A small spectrogram autoencoder, trained from scratch.
Model: log mel input, encoder activation silu.
Data: 39062 training examples, 24.6 epochs.
Rows from block 8 of the encoder, named by matrix and row number. Rows with one number belong to one neuron. Each number is 50 + 12 x the weight over its row's rms, rounded and kept within 0 to 99. All counts start at 0. After the name is the row's rms in percent of the matrix's.
# fc1: MLP up (encoder.blocks.8.mlp.fc1.weight, 384x128), inputs 0-127
# fc2: MLP down (encoder.blocks.8.mlp.fc2.weight, 128x384, transposed), outputs 0-127
fc1.31 058:27 50 51 41 26 27 35 56 46 56 41 56 68 51 60 51 48 50 63 66 78 49 51 49 52 52 47 49 59 30 56 67 40 51 38 51 49 60 47 51 44 54 41 43 53 39 48 39 19 57 47 45 24 42 46 48 63 25 35 50 52 53 30 38 47 52 50 42 76 58 61 56 87 49 50 59 71 59 46 68 66 55 49 51 59 60 55 50 44 36 42 40 47 51 27 39 49 50 50 65 61 61 61 66 55 57 48 63 62 46 49 70 36 62 47 43 58 34 43 45 72 36 51 47 46 09 62 55
fc2.31 062:32 50 51 38 79 33 60 57 52 29 64 51 30 54 59 48 38 66 43 54 42 62 50 58 69 58 57 66 59 44 40 59 50 67 57 56 49 56 60 55 52 55 63 58 65 43 70 60 71 39 48 60 50 36 25 34 46 53 41 35 53 76 50 32 41 60 40 42 30 68 46 68 60 42 55 44 65 52 60 46 56 49 55 71 75 53 42 55 43 55 19 68 40 54 52 55 58 43 42 39 62 70 31 47 77 56 38 50 51 49 66 49 40 60 48 50 50 36 58 44 50 58 61 67 33 74 63 58
fc1.32 075:56 50 47 21 43 43 48 57 31 79 46 44 68 64 65 44 58 38 50 55 58 53 67 49 46 64 55 35 50 45 45 46 38 62 57 81 73 45 37 45 55 51 56 46 38 53 64 52 27 53 37 49 49 46 66 41 56 43 59 46 68 64 59 25 53 40 71 33 43 39 60 44 45 59 34 66 31 61 57 52 42 60 45 35 35 64 40 43 35 38 55 75 51 71 57 53 35 19 49 46 60 53 50 49 51 41 43 28 53 47 53 48 43 53 61 64 47 21 32 64 65 41 43 66 45 53 40 62
fc2.32 084:46 39 64 60 75 32 49 55 81 63 70 55 13 55 59 35 51 55 36 70 54 70 57 52 48 50 42 56 50 38 54 61 53 49 38 55 76 64 49 51 60 33 44 64 40 49 52 47 59 58 60 55 60 51 48 41 60 35 47 48 54 50 45 80 50 41 38 66 47 25 47 55 44 59 53 34 56 64 56 36 42 54 67 43 49 54 70 39 59 59 35 68 50 37 52 39 42 41 74 48 39 39 37 50 39 54 54 77 61 41 59 46 47 48 49 45 74 56 56 50 45 69 60 30 67 62 30 44
fc1.33 088:36 54 53 31 64 50 40 53 48 52 46 79 42 57 45 38 54 55 53 51 51 52 43 65 28 43 58 40 37 37 36 49 64 41 38 45 55 52 51 54 56 52 54 55 67 25 55 63 47 53 39 68 44 60 28 38 66 61 61 52 43 33 39 69 52 66 54 39 66 39 61 45 53 46 28 75 52 42 53 15 41 62 40 46 43 30 56 64 50 49 76 51 59 52 31 39 30 26 66 44 67 72 53 53 39 47 62 47 43 57 43 46 67 50 51 55 40 43 57 42 34 56 53 50 28 61 54 78
fc2.33 096:61 50 59 47 54 53 33 45 37 28 64 18 66 52 46 43 54 53 64 63 46 62 55 43 77 43 39 30 71 47 45 68 50 47 64 63 31 62 46 49 50 52 32 48 58 40 49 63 37 57 56 52 37 43 45 16 56 61 50 48 29 51 60 41 54 57 35 47 53 28 47 42 47 57 60 61 51 61 54 60 38 41 45 56 61 53 65 43 38 41 51 68 47 62 54 69 47 23 51 43 53 65 35 60 64 56 48 56 45 38 50 62 82 52 50 53 44 37 21 61 50 62 64 16 61 43 52 51
fc1.34 082:54 44 48 46 70 70 55 44 45 62 47 64 50 34 47 35 59 51 40 50 48 50 27 43 60 68 59 60 21 49 52 48 56 44 50 53 50 50 36 53 58 53 27 50 24 38 54 58 59 49 49 55 43 55 44 50 20 52 67 50 47 61 68 68 55 58 35 65 61 61 75 42 46 37 49 25 60 61 42 55 56 14 48 38 49 38 55 43 66 40 50 45 55 44 54 64 32 54 38 55 43 66 62 49 70 60 26 54 40 25 32 48 46 47 27 54 48 52 61 35 51 41 14 48 64 49 49 57
fc2.34 093:56 63 39 48 28 57 50 52 50 33 37 21 70 59 57 46 50 22 55 42 64 52 69 53 48 14 47 67 46 47 47 35 37 66 39 43 42 40 68 39 62 64 59 44 60 41 52 45 68 51 47 52 60 41 45 80 52 61 55 62 38 48 54 20 54 41 36 28 43 51 27 50 41 44 44 53 54 56 54 51 65 72 58 35 59 61 53 59 40 66 43 46 56 47 38 57 41 46 49 48 45 50 39 58 56 50 48 38 64 39 82 38 51 49 41 44 38 45 60 64 62 43 55 62 41 19 38 42
fc1.35 097:62 62 57 62 55 43 54 58 34 30 41 63 18 63 37 53 61 59 57 69 40 44 36 56 53 46 31 49 58 58 56 50 55 53 45 64 45 35 44 46 41 61 71 60 40 51 43 61 57 48 63 60 56 46 59 32 80 62 52 57 48 57 49 58 47 44 65 45 58 47 57 45 53 45 59 54 40 33 48 42 29 73 56 41 32 46 28 49 35 67 45 34 36 46 54 51 37 53 37 41 27 45 58 57 33 43 68 64 52 57 67 44 64 49 86 32 35 43 62 33 39 42 73 33 63 62 51 32
fc2.35 110:41 14 47 54 38 50 48 39 67 54 77 34 92 64 50 65 46 60 79 40 35 36 37 50 35 44 49 44 39 73 48 39 57 52 57 52 39 34 41 52 37 34 33 49 51 55 46 50 32 43 60 25 46 51 49 30 50 53 35 57 63 43 49 44 51 52 62 41 56 61 41 36 49 49 45 57 49 49 40 38 44 37 40 41 17 51 58 64 46 26 55 51 39 52 46 50 48 55 51 45 57 53 62 63 50 56 42 18 62 61 56 53 65 54 58 35 47 64 39 42 45 58 38 36 64 38 55 60
fc1.36 071:61 41 52 49 55 35 61 48 28 52 49 50 46 62 49 48 74 71 50 40 52 35 59 57 51 57 51 51 51 54 47 46 41 64 52 58 53 24 65 28 54 65 41 45 51 41 64 40 52 50 67 45 64 41 20 32 40 49 53 59 52 56 44 40 25 53 71 45 52 41 54 37 58 37 45 58 24 50 49 58 51 67 68 59 36 61 48 46 57 71 69 51 59 48 43 44 60 21 20 61 29 50 68 69 35 45 44 66 63 50 62 49 45 49 43 40 52 73 51 71 49 70 69 56 55 52 27 44
fc2.36 069:42 47 43 62 45 32 45 54 86 58 59 44 64 56 49 45 51 68 56 36 54 35 51 60 17 60 32 33 73 47 45 35 49 46 44 34 70 62 60 71 60 46 38 49 43 56 63 42 55 53 59 53 57 74 59 21 43 32 52 56 66 34 64 46 44 55 50 41 52 45 63 38 56 58 45 54 65 91 37 65 52 49 54 66 47 30 48 64 39 63 50 57 56 40 37 63 60 55 61 63 48 44 46 38 62 53 57 49 49 38 65 63 35 61 71 51 53 60 50 48 39 52 33 32 46 50 48 58
fc1.37 069:41 43 53 44 84 37 47 47 51 51 51 59 37 50 61 43 68 66 57 60 34 50 36 53 33 54 62 62 64 46 26 51 55 46 37 52 52 60 60 58 53 66 52 51 76 35 51 61 58 50 56 53 47 43 39 36 58 69 59 38 46 42 53 71 33 46 66 40 58 38 50 37 76 53 65 46 63 65 48 55 43 91 34 49 44 61 40 61 48 64 52 34 34 47 51 50 34 27 56 55 66 34 57 73 39 42 40 32 46 40 63 51 43 46 56 38 56 39 56 37 38 50 40 48 37 72 38 74
fc2.37 077:54 50 46 57 31 32 55 36 46 29 47 40 77 46 49 74 60 61 42 55 54 39 60 52 68 59 24 39 64 62 59 43 45 44 47 53 49 60 65 45 58 45 54 47 54 51 41 54 52 59 54 54 73 32 31 38 45 59 56 41 44 55 53 25 57 58 58 43 38 57 52 48 61 42 35 42 32 81 37 49 47 52 42 49 52 47 44 47 54 25 67 62 56 51 56 67 57 15 33 64 41 37 38 63 55 59 59 48 35 38 58 67 31 44 46 31 54 36 30 58 56 56 47 25 61 39 32 70
fc1.38 022:58 39 62 40 32 54 39 44 57 42 28 40 24 60 49 37 46 60 62 50 53 42 57 45 44 62 60 44 59 47 63 65 32 53 51 31 53 38 66 61 46 76 49 46 46 57 61 60 51 47 59 48 51 45 36 77 56 51 37 30 45 45 36 67 25 61 46 38 54 43 56 76 35 50 37 60 41 31 60 29 49 57 35 49 70 45 52 69 42 65 51 64 39 61 77 63 52 53 79 53 67 65 57 76 42 42 41 42 52 48 53 46 49 33 62 70 55 60 64 51 47 44 62 37 49 37 35 41
fc2.38 024:51 41 45 79 54 51 66 31 40 43 66 78 63 70 47 60 52 62 65 53 57 49 34 44 61 54 44 27 56 70 49 62 76 46 55 41 66 80 48 67 43 56 67 56 68 50 62 57 59 61 43 43 52 47 61 62 52 43 63 60 46 62 60 23 49 45 33 57 27 45 61 54 40 51 69 68 37 23 56 70 45 38 54 41 49 44 54 40 48 48 44 50 46 49 54 51 43 45 42 55 54 61 34 55 58 65 44 73 32 37 50 61 42 48 54 75 49 49 32 62 65 31 34 53 54 42 48 38
fc1.39 096:43 51 50 41 45 45 36 62 42 48 43 64 36 67 53 54 37 61 66 46 57 54 47 54 60 55 48 73 68 54 47 51 62 41 55 47 44 41 51 35 36 41 72 61 72 46 25 65 66 60 48 45 56 57 41 61 51 52 50 44 46 51 51 41 37 63 52 25 71 45 33 54 80 52 59 61 51 49 47 58 29 37 32 62 51 37 40 45 82 58 61 49 43 52 44 54 40 49 49 47 51 71 38 41 43 53 54 45 38 41 42 62 64 53 55 48 15 67 22 39 43 53 65 62 19 44 75 60
fc2.39 094:52 54 59 50 75 49 59 51 45 76 57 31 48 67 25 55 41 84 63 68 48 50 51 48 52 47 59 55 52 54 42 56 56 49 61 53 52 69 65 66 43 56 57 56 65 31 79 51 52 56 32 35 40 53 38 54 53 50 55 75 54 40 64 65 56 53 72 68 54 57 52 51 59 63 56 58 53 41 50 51 46 53 44 76 57 47 54 43 50 24 55 51 37 40 46 59 46 43 44 51 49 66 54 35 73 41 69 65 66 52 63 44 66 49 64 29 36 51 62 37 58 63 60 49 57 88 67 51
fc1.40 076:65 68 55 55 52 45 49 40 57 47 64 62 39 38 65 42 48 49 68 47 47 63 61 63 42 42 61 52 50 37 62 58 74 58 53 29 43 35 55 41 39 45 50 51 69 65 35 73 57 68 62 40 57 55 57 44 61 63 32 52 50 54 58 68 73 35 46 44 27 51 57 66 51 53 71 54 34 44 49 43 22 66 58 46 68 46 46 62 28 79 62 40 65 60 39 40 43 42 64 39 67 55 25 62 40 42 45 47 33 44 52 50 42 64 29 67 41 28 44 60 35 61 52 56 44 60 44 61
fc2.40 081:52 67 65 59 51 39 46 41 41 29 42 42 53 52 40 51 41 57 70 45 41 61 48 45 62 58 46 34 55 48 61 60 59 47 43 48 42 39 35 44 38 32 61 48 46 69 56 40 33 56 72 40 62 57 88 29 45 39 52 47 27 45 72 48 47 38 59 51 42 33 53 42 59 59 25 50 58 37 60 56 31 38 49 42 65 56 48 41 50 40 60 62 56 51 41 44 68 23 37 69 71 36 85 52 59 52 48 62 49 47 54 62 43 44 28 58 40 53 51 43 42 45 70 67 76 53 42 50
fc1.41 106:40 73 48 39 38 41 59 51 47 36 56 52 62 23 43 35 63 60 63 59 55 42 53 27 52 64 57 71 30 20 58 59 65 32 51 43 46 50 53 71 56 53 33 39 29 56 50 57 56 44 47 52 45 48 49 49 65 43 39 52 51 52 67 66 51 58 47 39 61 47 53 58 45 38 54 48 35 18 57 55 26 15 57 28 59 47 64 43 45 52 61 55 42 48 59 61 21 42 69 52 35 36 42 38 46 32 64 66 36 42 31 49 52 48 32 40 50 32 57 47 50 43 51 33 60 48 59 56
fc2.41 110:43 57 68 39 62 32 58 43 47 32 60 37 62 48 53 33 45 65 75 54 42 36 60 52 42 42 69 55 65 62 66 63 57 46 39 40 40 37 36 51 53 38 51 36 54 52 61 44 39 59 43 41 46 62 47 40 53 55 36 56 65 42 44 23 47 42 35 58 54 39 43 49 54 57 34 57 66 29 46 44 53 62 55 42 67 50 73 43 65 57 18 48 57 45 61 62 57 25 30 40 71 51 73 50 64 52 37 15 50 52 62 44 63 50 37 61 62 46 43 45 45 70 29 75 49 54 55 50
fc1.42 073:66 54 40 53 58 33 49 49 44 27 60 69 43 49 46 54 59 49 53 49 43 42 56 34 77 42 72 40 69 42 44 48 52 52 41 58 62 92 42 37 53 67 71 61 36 28 39 44 49 44 53 52 41 53 38 32 59 44 56 59 46 51 55 19 49 69 63 48 39 44 54 35 49 48 26 52 59 50 50 54 46 79 36 73 42 49 47 56 66 60 54 51 43 38 49 43 43 47 23 37 59 40 48 39 39 59 39 39 75 70 47 32 51 44 47 46 42 56 35 35 52 49 52 67 64 42 37 43
fc2.42 080:55 41 53 54 43 42 42 50 56 36 52 24 36 57 53 33 54 33 25 51 47 19 40 57 55 74 54 63 35 57 39 56 41 51 49 62 47 13 53 57 57 74 66 49 69 45 50 41 48 73 59 29 58 45 46 37 56 66 49 45 39 47 52 59 54 59 57 46 63 57 63 58 64 66 63 58 49 70 54 54 60 62 47 53 47 49 54 42 48 57 51 63 40 57 65 44 50 45 84 58 49 70 52 42 60 56 69 49 47 62 65 52 57 33 50 16 54 71 46 55 46 58 49 21 49 58 36 61
fc1.43 085:48 34 50 37 62 50 48 47 38 73 34 77 38 49 48 71 54 67 55 53 47 50 58 37 59 37 49 43 48 57 35 30 56 47 29 60 73 60 60 61 48 41 61 41 52 39 44 65 63 62 56 55 46 38 38 41 50 47 59 67 48 34 60 60 30 50 54 65 50 28 40 39 32 54 15 67 66 54 55 17 62 67 46 57 35 67 65 45 37 68 45 57 67 56 48 38 56 42 46 64 61 63 66 53 48 56 50 47 80 45 50 42 64 51 48 42 51 46 55 47 61 54 45 80 38 50 41 48
fc2.43 084:53 65 46 50 38 56 42 54 63 64 41 33 55 59 48 42 61 39 51 49 63 70 47 32 66 61 37 40 81 43 40 38 41 53 61 55 47 32 61 44 72 68 24 34 59 41 67 63 34 47 31 36 43 37 47 39 50 52 54 39 40 55 50 43 52 59 56 34 55 37 44 55 61 47 93 55 54 57 60 68 58 37 44 58 31 48 38 59 31 46 60 53 53 52 54 54 58 32 78 50 37 67 44 60 41 62 68 62 39 59 58 56 56 64 48 46 41 45 38 62 39 41 67 22 47 43 57 46
fc1.44 074:54 41 41 48 71 45 59 51 25 41 51 47 57 48 58 57 60 35 52 76 51 47 43 50 57 47 19 25 53 56 27 60 44 41 52 62 59 83 53 33 71 49 48 51 56 45 53 46 44 43 55 51 53 43 56 37 61 43 27 69 51 58 46 47 41 37 33 83 53 45 42 50 62 44 45 63 37 63 47 51 64 74 59 57 36 30 34 60 43 27 40 62 67 58 40 61 46 43 52 56 36 76 54 48 48 51 58 54 38 59 61 57 55 60 35 47 50 53 50 16 57 61 39 66 49 69 45 49
fc2.44 072:44 62 49 56 64 49 37 39 66 44 27 48 55 43 56 29 49 42 44 63 48 60 39 53 88 58 34 74 38 50 42 56 44 58 46 58 56 39 46 58 61 66 49 64 47 60 37 37 61 47 53 46 41 45 23 34 47 44 50 34 49 58 45 60 29 74 61 60 58 39 62 48 59 49 62 63 68 65 52 53 58 43 51 64 40 50 35 55 59 42 54 34 37 49 57 47 55 69 84 50 39 21 61 35 48 47 51 49 55 51 55 37 50 37 50 33 55 56 49 72 72 55 63 50 67 24 28 42
fc1.45 213:49 50 47 50 37 52 45 50 43 74 49 45 34 46 66 47 45 38 47 52 25 82 21 43 55 43 45 28 21 65 44 35 54 49 66 44 28 47 38 59 69 45 52 54 42 48 70 49 42 45 53 48 73 54 66 43 70 67 19 54 49 49 49 38 53 41 57 62 49 61 81 54 56 50 54 38 59 40 51 35 64 35 58 32 54 57 56 55 58 52 58 75 45 50 29 49 40 54 51 45 49 20 52 57 47 55 66 63 70 49 50 54 58 46 38 40 56 56 46 53 52 67 69 42 61 49 34 40
fc2.45 209:51 57 57 49 38 55 45 45 76 69 59 65 79 44 40 67 45 67 12 56 41 78 53 49 46 62 57 41 47 64 47 47 46 47 46 54 36 50 53 50 55 37 34 48 48 52 17 58 44 55 51 44 48 57 69 29 51 69 59 62 48 48 51 55 53 55 43 68 53 44 48 51 52 35 57 40 47 32 56 63 47 51 51 99 50 56 64 45 59 84 43 43 53 41 54 55 50 48 44 44 44 92 51 47 49 50 44 31 47 54 46 49 68 52 35 51 42 58 57 49 51 51 61 41 52 47 56 47
fc1.46 053:39 55 54 47 73 35 54 44 40 57 49 47 30 52 53 52 70 23 58 53 60 47 31 58 44 57 55 51 34 46 71 53 50 48 40 38 40 43 48 73 66 42 43 43 44 39 66 57 43 44 55 65 30 35 21 44 50 50 50 45 51 26 44 82 26 70 47 64 52 42 45 42 46 60 56 33 60 73 53 55 67 68 59 39 55 52 41 60 52 48 50 47 35 59 57 55 49 32 52 28 55 62 44 64 24 62 37 51 41 57 48 28 47 46 43 48 60 34 62 53 51 45 35 73 57 81 41 51
fc2.46 061:55 59 48 62 22 33 60 54 42 59 54 54 73 59 53 41 51 28 53 47 44 59 61 39 51 44 44 38 64 42 60 69 59 63 49 54 51 63 52 38 62 63 35 45 64 45 35 59 55 42 54 46 28 40 16 55 45 57 57 38 50 41 48 38 57 54 41 71 52 30 48 44 47 41 42 54 51 84 44 55 24 60 32 58 77 53 29 58 39 59 66 46 50 64 55 42 44 35 52 51 44 10 47 44 55 73 64 57 46 42 64 60 39 64 42 43 42 36 37 50 50 56 41 48 45 34 37 49
fc1.47 027:46 44 37 60 44 60 52 35 74 24 50 37 24 36 42 45 43 51 61 59 56 39 46 63 64 53 28 42 49 39 51 44 17 52 45 66 38 58 55 16 51 45 40 52 58 72 64 59 45 53 56 60 46 43 53 75 57 81 48 64 57 55 34 62 23 65 23 60 63 41 50 52 64 43 64 46 50 45 58 32 65 48 34 43 59 57 39 50 42 56 57 56 36 46 48 45 43 81 58 53 56 39 64 44 78 47 54 42 40 42 55 37 51 56 57 54 56 49 58 52 45 42 62 46 56 40 53 45
fc2.47 028:51 56 24 44 25 59 42 39 31 44 43 70 71 41 66 40 43 62 63 39 59 40 34 42 53 47 56 43 61 71 73 51 45 53 61 29 47 50 57 56 37 39 43 48 46 57 20 33 48 49 62 32 55 44 49 69 53 92 46 59 54 63 61 38 28 37 50 37 33 53 45 58 32 62 67 69 41 23 44 53 47 48 52 46 42 51 38 44 47 30 57 63 72 58 49 51 44 65 52 44 56 74 55 37 60 51 52 59 38 49 43 36 48 35 57 49 51 48 46 59 52 30 42 50 54 44 54 59
fc1.48 061:56 57 59 40 64 47 41 51 35 67 53 53 79 63 45 64 46 40 66 36 44 58 62 55 42 52 57 58 45 57 52 49 54 63 49 38 51 28 51 30 68 37 77 46 52 58 62 66 38 75 51 50 47 49 44 20 62 33 75 60 55 53 45 52 40 57 58 46 22 46 44 73 72 58 52 63 55 28 46 48 35 39 59 37 41 47 42 58 27 60 67 56 64 55 57 45 58 29 49 58 45 65 32 42 48 18 53 43 39 49 60 53 55 55 49 42 36 46 39 76 46 51 41 72 47 48 41 45
fc2.48 066:38 71 67 45 48 46 53 66 61 57 63 41 19 62 43 49 58 60 58 51 44 72 54 64 42 44 62 29 65 27 40 53 68 38 44 39 44 58 45 47 64 54 24 47 38 44 61 58 46 53 47 50 49 58 59 08 44 33 44 57 61 30 63 54 49 47 45 64 57 20 52 53 46 67 45 38 45 40 59 55 44 60 45 49 43 60 59 41 63 58 55 47 63 53 47 54 53 52 60 73 38 17 81 40 61 40 55 58 47 47 63 40 56 46 43 58 46 62 57 47 45 76 63 34 52 61 47 55
fc1.49 049:69 43 57 32 51 59 46 42 50 35 56 54 29 47 59 52 49 51 71 77 44 53 49 65 72 39 44 57 64 43 50 53 60 57 52 48 41 50 53 30 47 69 42 53 43 49 57 46 55 60 50 66 59 78 62 71 47 78 30 38 54 39 36 67 40 39 32 47 42 42 56 54 32 53 56 51 35 47 52 41 46 71 29 49 70 48 25 48 39 49 68 54 46 47 50 60 41 70 62 48 69 72 47 42 55 47 58 20 34 71 59 44 44 54 43 64 36 39 58 59 32 57 37 64 39 61 34 40
fc2.49 055:71 75 55 48 41 58 28 70 47 39 35 51 73 58 45 45 37 45 50 61 53 48 27 37 75 72 43 41 41 66 53 54 60 54 37 54 37 61 42 53 43 62 60 48 41 67 36 47 47 45 69 36 57 51 39 68 45 57 54 54 42 52 51 28 62 33 66 59 46 51 68 53 59 61 52 63 49 32 48 44 56 47 55 38 54 38 41 22 40 14 46 57 51 55 40 40 44 51 65 58 66 57 63 50 42 49 53 81 50 54 43 45 48 36 48 54 62 44 35 35 37 36 59 48 86 40 55 54
fc1.50 074:41 56 62 49 44 64 60 49 43 56 51 62 29 43 72 64 51 45 49 85 61 57 34 68 55 47 47 37 47 64 49 33 52 55 52 64 52 58 62 60 43 72 57 59 39 64 75 82 66 56 44 58 46 54 59 21 70 67 38 45 56 60 66 61 38 44 36 29 39 32 60 50 35 47 41 51 58 65 53 39 45 65 70 46 40 66 35 41 51 50 54 60 32 48 62 50 20 46 50 53 56 44 50 57 38 43 76 26 39 48 60 53 50 59 71 50 49 53 48 51 39 58 51 49 50 72 42 54
fc2.50 079:47 19 59 48 63 44 35 67 67 51 45 51 74 41 44 53 51 22 60 63 50 79 60 47 70 66 54 58 45 48 58 37 58 44 61 54 60 35 64 71 41 65 56 56 47 75 27 56 44 42 58 35 60 35 34 28 43 54 56 65 53 53 55 27 48 37 66 52 53 46 39 49 43 50 50 59 50 53 48 34 41 35 50 32 46 50 36 46 43 28 38 72 37 43 49 48 45 36 54 43 26 58 54 63 35 52 28 60 55 36 56 65 38 53 26 46 58 57 38 43 48 48 36 33 64 45 51 48
fc1.51 084:66 44 58 52 48 49 56 45 47 41 40 51 69 59 46 44 64 25 35 61 53 48 50 68 65 60 47 58 56 43 66 45 71 44 44 75 34 55 53 62 38 60 54 41 47 41 51 40 44 56 51 63 35 49 38 25 65 33 55 75 50 37 52 62 44 42 67 52 38 35 76 69 36 55 44 50 56 50 39 45 51 45 48 40 39 38 46 46 53 34 37 40 43 55 49 46 49 38 30 54 54 57 66 54 41 31 79 58 46 38 49 51 65 47 66 39 67 27 58 33 72 40 37 35 64 75 21 62
fc2.51 087:43 35 42 40 42 36 54 63 54 36 59 45 39 66 37 34 44 34 58 47 35 59 50 55 54 36 55 50 51 65 43 26 52 60 56 44 31 41 45 35 41 57 31 32 46 32 30 51 52 44 39 49 41 60 34 37 39 28 40 39 50 50 44 56 57 67 62 53 51 58 48 46 54 39 28 40 55 64 47 33 48 55 44 58 52 61 49 55 46 55 33 42 57 52 41 47 54 41 63 58 40 43 24 56 60 51 22 26 92 51 60 59 71 52 61 43 77 45 71 38 49 58 36 26 41 30 56 53
fc1.52 038:46 52 51 35 66 47 52 55 63 31 26 43 53 37 43 39 37 54 52 70 44 43 64 55 67 51 25 33 48 29 47 61 45 50 49 35 29 47 57 41 53 67 60 45 42 55 24 34 42 46 55 50 59 46 47 67 44 41 54 57 65 73 53 55 33 39 33 84 48 49 51 45 66 31 62 71 52 48 60 53 44 63 40 56 66 50 42 70 54 44 64 44 73 41 39 47 54 56 74 52 50 54 52 70 56 69 63 46 59 66 59 47 42 54 65 71 46 48 48 46 66 70 47 45 55 30 53 23
fc2.52 043:37 37 45 43 44 64 64 39 44 23 60 58 59 30 43 58 66 53 55 49 41 34 50 61 72 62 37 43 80 75 54 53 59 67 59 43 39 43 38 45 59 64 23 50 64 52 71 52 50 41 47 51 49 55 50 44 61 69 65 58 65 52 42 30 55 56 34 39 41 60 48 60 46 49 39 68 44 46 73 58 39 34 54 70 46 52 47 62 51 46 42 36 48 56 40 34 56 61 57 37 70 42 58 53 56 43 26 63 47 57 39 53 41 57 58 35 50 35 49 76 59 37 75 61 42 24 57 62
fc1.53 073:46 31 53 37 60 56 78 44 36 43 56 44 61 77 47 52 60 37 59 50 41 60 45 38 53 64 39 44 56 61 70 47 31 64 38 60 39 22 50 70 58 54 44 53 48 45 82 40 45 29 38 60 42 51 49 32 62 61 50 29 49 40 53 61 68 69 58 50 53 55 44 43 61 48 53 58 53 36 47 61 64 46 54 48 46 68 12 43 44 67 43 55 63 40 61 47 66 45 38 35 51 52 33 40 44 59 49 43 39 53 51 40 58 47 44 37 68 54 41 47 39 44 44 86 46 57 40 23
fc2.53 083:53 79 56 55 31 45 52 42 66 52 48 54 51 83 61 36 64 44 40 51 38 62 44 52 47 36 52 37 35 40 53 61 60 44 65 35 45 61 47 56 60 52 53 31 61 53 27 55 66 36 42 52 40 45 40 16 51 51 50 66 48 51 65 26 53 50 74 68 66 38 63 59 36 44 37 50 45 50 44 45 62 64 54 29 50 37 57 74 47 56 55 39 57 63 37 49 56 73 46 44 30 31 68 58 31 60 50 84 63 55 68 53 49 52 55 47 44 49 50 53 36 70 52 41 61 56 52 48
fc1.54 097:53 37 59 43 81 45 44 51 42 64 51 68 54 29 34 58 81 55 41 30 50 29 58 35 44 38 63 60 52 57 58 64 47 55 38 36 59 58 57 66 63 35 45 47 47 31 34 42 37 30 47 58 73 46 29 43 49 49 70 61 50 37 55 63 39 57 55 75 52 50 41 56 49 45 62 49 57 27 52 53 71 29 33 57 49 60 67 47 54 62 54 55 50 60 58 41 21 54 46 34 38 61 43 58 56 50 55 58 46 60 54 50 36 36 36 36 46 62 53 26 40 54 46 77 35 51 63 38
fc2.54 100:43 77 43 46 47 59 45 53 32 52 34 19 58 50 46 42 56 59 50 67 63 25 68 54 42 40 64 22 58 39 55 50 40 54 41 54 54 48 63 29 57 47 44 30 51 32 54 54 61 56 52 61 63 41 50 37 40 67 52 57 45 45 52 44 52 66 56 73 58 33 59 39 64 54 45 66 32 31 48 61 51 47 53 88 35 66 49 59 54 73 57 59 52 40 33 36 56 48 47 61 47 46 75 45 49 61 62 56 59 57 83 53 30 65 45 45 34 41 54 32 62 55 58 47 46 49 50 45
fc1.55 086:38 50 45 18 57 58 65 56 49 38 60 51 46 68 32 39 63 22 74 66 46 49 50 45 54 62 53 64 68 51 35 53 54 51 47 55 35 44 55 46 37 58 56 51 55 61 60 62 74 63 52 59 57 45 56 55 46 70 50 27 45 54 56 55 51 31 57 36 33 48 52 57 37 50 40 46 32 21 51 39 54 48 40 50 43 52 46 41 40 53 53 41 36 44 61 54 29 57 41 49 27 35 57 30 51 54 45 62 28 50 53 37 71 61 78 41 34 57 54 87 45 43 54 26 50 66 54 47
fc2.55 096:52 29 48 28 64 46 55 45 40 55 69 49 53 66 48 62 47 56 45 41 36 35 51 48 32 37 51 23 38 68 54 40 53 56 51 60 47 81 46 49 30 42 61 50 56 66 44 50 59 51 53 44 41 57 49 60 42 56 48 62 53 53 50 57 60 20 64 63 50 26 53 58 49 57 52 53 53 50 42 52 59 55 46 32 26 65 49 42 55 10 35 54 52 48 44 39 62 73 49 63 61 50 45 48 28 51 52 29 57 47 67 49 65 62 57 75 50 60 49 45 58 73 32 27 74 39 38 55
fc1.56 051:71 63 55 54 59 36 61 50 78 45 51 42 52 28 40 44 55 56 61 40 45 31 57 59 44 72 42 33 48 31 46 60 34 61 57 19 49 42 52 55 70 47 47 71 29 54 65 53 43 49 61 78 56 62 37 68 32 53 47 70 33 73 63 44 37 74 30 62 42 34 49 43 30 50 72 55 29 37 39 45 38 60 58 47 66 58 50 48 53 50 45 57 58 49 51 63 61 61 70 48 59 53 54 51 37 53 47 61 38 47 55 45 40 61 29 67 57 44 44 47 35 55 53 44 62 52 68 46
fc2.56 051:41 59 54 52 49 32 48 57 29 50 56 51 52 34 54 69 64 65 71 61 67 31 52 69 59 38 49 32 70 54 73 80 60 51 50 58 64 48 43 38 53 59 43 46 52 50 26 45 43 35 48 58 47 64 56 64 57 58 65 65 54 44 71 74 57 44 45 49 52 28 63 57 61 59 52 80 55 39 49 56 50 33 54 52 73 47 55 59 59 56 50 57 46 48 37 24 54 44 53 41 75 55 60 51 45 42 58 52 56 63 54 45 43 32 37 44 42 52 58 56 81 40 44 63 27 62 52 25
fc1.57 047:24 55 45 29 37 35 53 49 29 51 57 55 66 47 54 62 42 56 33 42 60 59 59 48 57 58 61 42 56 45 76 56 47 41 51 48 79 49 50 53 47 55 43 51 71 49 22 57 38 41 42 54 65 30 57 45 58 33 59 63 43 52 40 34 35 53 35 49 42 59 59 44 65 69 37 62 47 44 47 59 42 54 52 36 48 58 69 46 53 66 40 50 67 43 45 51 23 61 42 48 63 59 58 56 61 52 24 34 53 51 50 60 48 51 50 59 83 24 57 60 43 54 43 66 65 12 57 59
fc2.57 045:46 59 46 54 32 49 50 53 87 36 49 52 05 45 47 58 48 39 52 55 55 66 51 50 69 49 47 44 50 55 65 62 47 63 58 38 79 35 60 52 70 39 56 53 62 36 87 57 59 41 51 57 60 64 45 54 37 61 37 40 46 70 56 57 45 53 59 36 46 45 38 51 61 51 52 42 48 37 68 32 52 49 53 62 43 57 55 40 43 71 37 60 47 61 53 64 63 45 75 35 43 76 65 63 38 55 57 61 58 54 57 58 61 53 23 50 55 53 42 52 51 51 62 57 38 71 42 46